A small audio frame classifier, trained from scratch: arch ecapa_tdnn, batches of 128.
Rows from block 12, named by matrix and row number. Each number is 128 + 32 x the weight over its row's rms, rounded and kept within 0 to 255. All counts start at 0. Numbers have three digits each. After the name is the row's rms in percent of the matrix's.
# c30: last pointwise conv (model.blocks.12.c3.0.weight, 192x192x1), inputs 96-191
c30.16 101:129112154119132109098121094128113139147097149110134115071116102121145147205115137130106100125098146167140079148200117092194101115193075134164124110088146112131143153123196130115109133088184050114084108157125049174200121167106131144134128127135106077137143154107079085190119099117108065073
c30.17 097:116176111103112148107124183091118080127154128184066178161094142091092166078086124127190108099183133175129155099098181153148160145140207208105148056074152126139161151140103149106140158122125129158097072163178098161183088122070160150131141182177149194123104088168112110112148147107109120108
c30.18 101:210212135147100130163152060103103123114115066171173148121153134156127128143125144146135132137113091102069122136110137192144157159084083110169182131134134119083090116139106180134148075164160083086105143179123110122106150102104095073110101179076110145158135143095161133138132152147078163131
c30.19 102:156143151146106120130148112115136070069121117108094115078091137082096162124119134084032127099150171084144147073129204172101182133122174140159129099112072133075153195092178157091156125148176106181116115069167121139157146107117108127123083062114096186116122132139101104097131044126170130170
c30.20 100:132122140130130116070159067106141138097126203107192135150145124107104126164102133181102186164170121158150246108105112144192145133137105116130104070129095142119121166160136105108104100111155172119114112097164178081088142139100196163137095118103105121149082115114086167107170156097067102101
c30.21 102:113082115189157144135192111083174098102055086135088103161123099118063164171133150137143152138178078120137145142106071159142150163148135148164164170089095167166152112154073159137117078152192164136124107137124104099143153208134114136099127105182098146144154110143058156101181122110116080139
c30.22 100:162105140181114109172169114100161087049099159108186107140175091145107136172123104076047101101159132182081124087061109146201137143186195138166108090179146128198083159120157119129144096086136166145118076130122121188119117202133127138112150156137145122145110145165099101149180091142125097107
c30.23 098:121135162123122171158169146121088107169120092146132108151142156108141130131106189108123173139179111161126127160122092174196037120141079138123229059065141129136153139126144187145115155139175143125090125118164114089154180156110162143124139062163117119135145099092167160138138071110123113103
c30.24 101:100143127153105164134134129141112150137141157140169103086148120087141076192168104139148175200112175123144142101130092063175111181051077080155131044141144165088086139055094075139104099135128100129111125103090148103186096125138157133052078130100088128100094114044071096115129163111118153124
c30.25 100:183187109143117113146108143091089148139142068145154141161121116128134130182146112137177079117117105082131107149124155147116142085129064130075186089166138083092191144066160124145098142105126086109084146192096149095114109138079149153092104119070083192139077130148137101136113178137112102125
c30.26 100:170146159137135084119124114180122104105086163104149132157118039157200167173133074139102181165170100109179166171117130110084116131142173093177134123099139157075151156076094123082156121136124122153143124159114101140185157096071136099168123090152152201147181178109096127137133163098088147120
c30.27 102:153093105132161126091122101106133135087071129111141072140075050138153160160111104108091156119100064159162128106139124048103122166109101122131093145135106171210104163141090137164169123120140149140107109130162168158140178161166131151093096106156113119093208132172109125109180115134168092141
c30.28 097:125127147136118141160178093081114088140079088139119092096122128072112062118070138182126142119051159046136152079093124094145145117124075085133111182118054152111090137120152105094070072124173122147049145126158120136159078079014127108110107074137093113091143146158140116137120084141109103144
c30.29 097:109130120075181089112160071110127094118141121150096164104150117157195151124101099129113157127101102060130101109176217171139152106109143208129077185086109071110123167149163165172083104135178182132059098158112089146104124106139072099122115095095123156113138160136168119074163081106093160104
c30.30 103:125132130181163171098159117154111117110135130138103127139074060136117161159074127168085201108181109177135133118105132097167084171171155074147080119120086147143131147121115200066158091121147138144089147093162175107152147170082168080148113101103147127109125142126092176140193119142141086147
c30.31 098:083139130134100111173101068167135084077154132108107066049156108143162062145101140078142140150067143122038118118100138111134071157110107077118114084105136154072103148154126086138121099067120098115072145072138123118119143121149099129122104145123181109158059095087082073162135117059060182104
c30.32 103:101121101108122128068127040023132103108115066102094133122167074148128125163108118111142081167121122140132131132056105108099086123121135132039095111064089105115095179119124172151151121156162074123119153076176087133114179111072070100130069141071105145139146105155148151090160139117162196162
c30.33 102:132104108157137124123162134091121129164127124129090089127090074161126134096127108106129162104089093155116155133171147136139157130056086112153121091186137180166130185172112123136133133148176103133116212205111062103162154144100146166108131139105146115138094134178074104055150138152143035084
c30.34 100:122146123138104094105145105146093142128108086040071168088090096125127166134136130101179089124106092132071118128158090133160112066084120125106078145123181124073095131128099116151141087105092112131106088145119135125068118119175091111138149157114144145146173074132163144204145155112101184143
c30.35 099:050134162051126117147169123163188111131127115089129059131124110092109116117118109095131139180130143104134136164140141138144100117068107080103175131159105142135133134104130079116096162076137058150131098098176203100077097147144150166168114105118097087166102110166186152108212100105098125078
c30.36 097:194150144127124160073118127142136189120144151143126157142050120128108127118192129142166154118140128118112121104120144097119037179092194125099093121095207119095127082134139121101118181109125104124164091140135151180195165103117096116118137118134150142135136120065071106146126138070122129132
c30.37 101:106100192103114081141185135099080085163105092104091140163129125139083136116074141100110157189135157129105144136098170118138123169087074162109095098100084214124062161107143053091073044093216132099105140116114144169128095145128102088132122119177094097165117104136170115081187112109148119105
c30.38 103:138123135126097098116193025173092150117066145111144126165128029157153105215092092115114130133097111103115099106136103072121119163164087082119119124081111144107081113124157114116155086121144124124171137069145125160142139123104110094137138063129099101154141167047084045145160100125110090193
c30.39 101:163137175153115158132145037146097088189098154149158119163113161148186163144072141107129172092076118108116167165141130087133104170151088138122179189111111146107137101173121140104127088134157101106159163116112049134096174107143134114139103180104132153150122112123115143076110206083157213185
c30.40 094:139095087192093129175148140129079069177119090115176113097209112144115074109097079126110145173109169140070151129136158200146075129094100146101130129232171127153135172115106104182093109080150117184089108133078144172069090174074137150128140181084140107161112100128102112147181148170119099117
c30.41 102:148101148089151101145128133116111072162153119086052108156125092092121132172108091029083148160129156106088128138145175142221059073142108127136153122090140088111085106166114112131102094088157121127152112122053132170112063122103187104147154143114177145154095136096095134147174142088113142108
c30.42 105:097130169144149121102138156059096148106152117067112109091143130094092099127129072120127170144057137107130144144088114077104063203088118096145085052094125182107141158133133128113121117060112055159150141138140095087125117189139106090086146120136106130132088116114088162085072135166131110146
c30.43 101:108102119087061146134116175104111143114116152106107101098107042102123119135101098137159111147092110099149133123148091101111097112100184059153117138105104151140101195147074169172170118163158054141119118130100131056144191151161086132159125119125106129136126169138142140090169108143165131137
c30.44 097:097106085107140081128125046123087039132080110159120162129137091121150161113125095093162086152115137137126092122197119190094133105154109117170115176129147126165063080114119149153109106119250084131074103173136166149129063135129107077135140160071128129147099105111133128218196151109133101071
c30.45 096:141191122136063150105132163091084100091069097121132120136137076113135075116143098125091145141114132047138093161099163139125128098088126117123128088126125193120126172081127116107111103055173101098089091184100149125129030100094070097097100104133097128158125101099169105083226064094113066173
c30.46 102:110148107139127123092185086076128141104173108075097111148142098146090113119160100124126151129038152175125110100096095059131158068132093092120105072123131127104146186144138128094082129112134166094162111078136118119092131159082129097114165171094134158180128073175152103114132163088149159102
c30.47 099:121104172127126110072090156074123145155126083113115082188058129133071145117091104139125106116154126141067140085146110136152101147130151122177198129158119125196170133089154093148183159067158087122083107177130118097202079133141151141073147066159142174085153162085133166139145168133082085143
c30.48 101:150171131120098130089178082118137171136097129103193107143139130183074124153158110187141134157140161151166180162069142107134164140098142106108132168048106221114162131109086109108158099123109158107123132076100121117194177142073091125176027107154101117151204136120169066080157155124166157174
c30.49 103:039147102120139147093155162064173111040170141091141099086086132132103157166131138099092122178137161103166195115161091084146145154146084134133127106174104166106102172085141181104104148129130136197120067040110180107165108140138118153124148122114081184128095127113115062096093145090130092098
c30.50 100:118141083084122111144181108085098100090122162097070163112125163079087162140112200080130167120140137131166166178153128144149120101135137082113076135125120181098128172145086154140104069119143099133096126099181116116063120143121096071188152139083142127118117092166184121111116156108179102152
c30.51 099:107181168126124113100118141144101130161092135118140108168165130124111099156146115120159158123069154080142179177138141113092127083121081123199103112149152150095127124109071143092157089105159104072211137167143143110116099166081105090171039175133126114189112152123086157161130166104159104137
c30.52 100:077154142136136141105102170113098149148148116147175103115062131087090095176100149089075122187138158130142072094123136165056115106069080126123174109145171148095116138131106086117124128109154100101124180175171133114112164116060190115129172120112164167105104094081223152145144118163100056132
c30.53 100:127028064113078137117165138092144127154114144170128067137104107096095104162090124093136074152109117121109131125109105138118091080105150132155085203178186188099102135119084148189218099074117107148127075145128149124126128135104078072125089131139159069099091107142136073152159107089058124145
c30.54 101:153129145108118121089114118064132173176058122091118123151161060031113119108073153126136172172116143183186167097090111125146134129069116147089080136070093211122165170142093067124107103126133131177114146096104098093149087095055115168140147042117109140112195165124087098157158159092169142159
c30.55 099:107147086166088164119168130088111128092079131136156151161086131135121061140072176154124143133192111249131144076126073131158144141154132084057069094131141151126113131091092124191153087077156157086129130113121151151097112159159187129111126138061155152094102133141083182103127126067120111107
c30.56 100:101194158116171098106054155114103179197096154131134093091132152161117103126110120105152116129136093142102098165118184090117099074177164167119104053154148149188174142092126120088139098085092139137142171183094125150128115126041197130150121137168155103107110092121098129116094173065076098142
c30.57 101:079121126105139164162155156167214094143117127113097113123166168087121118099093146118141131140142139112073173121163168116129144122095158113082134160186131120159150128106100108160093113087143203152056097117059187096093083178116086077104162152049107100144114088068125102124169145107133075114
c30.58 099:080139083039127180138129088171214082181126132138126060120129113134070112156075201163108127169176119089181181085104086163169147102126094139126145153165131197136097131124122209128108137152168171144153112186122186141120099134116096158119128110103107120142072148091168119102209142090161093119
c30.59 101:147132158133092159141147147138092122128110102053094119153143154090140162122140085095169172090149145139100157085103163143160133198115168182143075166084054133152103195148100158165112091092147115210082088125091138092114126111140099153133122068081105151136126132141126140133115077122105164155
c30.60 101:147186091143119117126174119094169151098123086093163091107091130105121120127136118085141164142085160154129112161091160130153103133082083091092084110020092186114068104178107113145125103119132061128078177097161151097101128159180083070083117130029151166108084104126155131112137132149148152142
c30.61 098:132123099116127103091175199146106128107158190086175139143077159109129159150143158139136145188143109134185176180138120119142123151138132139098152127220117108081185128077096142141126165085159111200106094123157133118129134161043134135120115190131126170123125125134161105071159218102129109144
c30.62 100:176126163117098180089136085088130141134046115078167093159192067175153082184144137151152163138117137167110115124086141102122133171147100177111103155099103144137139129172093140118167048117102172131128111072120085127101153145124146090106081101067120085120125137130123077145117151071184183193
c30.63 102:108152137129122134131130103120091104120122091177120128092141086092152057106117080119142147139104161066001182124082187099141095185139146106159105098105095122120149111124151089121078095053216147083142142171121139118105078106090129104076154124109097112137062124142113095143177113121101084069
c30.64 097:067169120150170117068109161089120187079126095139090070107129123080083120111090138150194172118079107132168189151110132111108133093120066115152175155182141149116183158094120086153114144151121108080044169185122170148146112114124100145089099157153187102080228186120138182127152161112129081129
c30.65 100:160175122156125147078138157077092096134135155065144145124099154093134139126139106138160163120117097091105160193179094116138124086093109082142180114119133120096131097058145150136123131092102106137119132101141099072133092206053093103096137119088107203135123079075121156121077192145121079111
c30.66 097:090163055090166106126154139120050138158122154115119157091137128099116120154155094088160156186120155091159130125140144099122137144097126152151125153176188161125136124076141169135161100161115122178077107145130096106216129160108111116118143128083135152081087091113156071212142149143126142042
c30.67 100:147129167152150125044160053048053154083117098110127122088132128084132094143148126151105153155053116124096128107066142099164112165152038134150076113077162142124151180094093115115096111111142128112127124102135118100134048157148099093092129082080113144099115132102082066172108150118119116120
c30.68 095:089090075108152146078194085112130117092127144151144055096085085098103192141122088096101078129117098127112159119083144164125067140099085149124165212075085096124118138126096163146138088163201100117138160159112144108149162067112084092116111138169097118079189125156213136100220099122142154153
c30.69 099:065160160180117088077139123076113092137129105058066110104134114089090159145122130108144166130164165128144167126126156117134128125155133140178101144110049191113151169097121096103115089195118105168111134126143133144113109179138162145097094019117103111120093204137101146101152103132143040085
c30.70 102:174101161085147145107092118170147151144095110125157095164162130079134136154114146138140132169144163140134156110129145162150047138157186097143185103155099162095128140116075138139138105107188116131125134139068096079143141108019151115128126134135090132149102132112126146118101170093164126106
c30.71 097:137145131088135152103102079117155158108141098127113130162098177081136129145133164107120173125158142165123155171119222130222174129177116143132106112091126106190096187210134181142109110089133161119034178154119126156153130152180137184074150124079139111118135119166130091176123123114147227081
c30.72 101:157136136165077141128177122048089138088114120122123062087105142139146090131141141162123141118097171152135155183079098083132159183170084111136098084038132123105153124076133042173072125077136078110047132061152133063111075094175137150088156099091091171136099095088116108122115084086077128148
c30.73 098:160143126104186137126154080077153090097074108133112147096109117122141159149127100094135124105125101076143164090144079161145125135099111162105122173096133120086125121139129073084117107150175109135096126104159109094076153104102162090150157156122069156098101095099208105107137135137070157067
c30.74 100:082188087069127123069135077096116055206092073146111098147100041125100115119172081105131106130128106112111124138105079112104115107138138117103085102121173096131142113156080182180122041121152087137133132169080109157089086124109059074129109128112129106147133052166146127170172131124112152172
c30.75 101:141122171087119121072113097120117162116111082167160107151146146126086115130113071141071161138149122147113108138122127116175103112135089146104079072088155131131192137124094117168123129091146137169115151150125164146119068147128193162035138165126172188165119137165128110163174158085101104101
c30.76 098:177121134104199149108138099110146133146110070116132120205177117179082152140063171155157172135133084147116156149189129137153139134141135132063118152121134158151182110145141117141131140108106198125096136098117153121131109125093084177112164085149144098181173097051092123102116166069119089079
c30.77 101:146095134139139120136145131109066133068081150141121076094117097073141125185135109128091168130127150096065178119158094138136091187156072077106107104127128128117058173070128074161097049130110147107144098160088226154081096165158144105082185138117106072114148153112131075109171140048143095098
c30.78 100:112123068091125159095144126160185153158123097116067112115157103114092108154197167122108129190145171097092128106120103142145127205094141145131069162122137125174088129178123116063102136127141163115150153116126169097172024146168113160065152127127139118170165193075143072137153095186113095146
c30.79 101:102098164097099140127100156150162149167187074106122090073166168045110101149078115082152081145124124145104135115145086128149124098105119136129183099150117129127148162069115136115088142073086143226105124135129129169150067147049173161080094081167073147131127177107124091161159123083076079086
c30.80 100:079086103154191090159113099129143110103113097138148078154123115162097146086109173135117136122132115145139107101106109149168077176185156204098098194187106136157068164144148167145165133104159184197106105076110139178134131130134135085077093124138124168120170133155084169134151108060166203069
c30.81 099:139150177100164130104156148024067088166135139118105092106146136148161051150129105163160179132100138108129175080151138167162091086086086149121160084119115123067143127107162084166090149155108124120109174094094090114131145054055054142106153038102079145123128093094102114077114104106179101106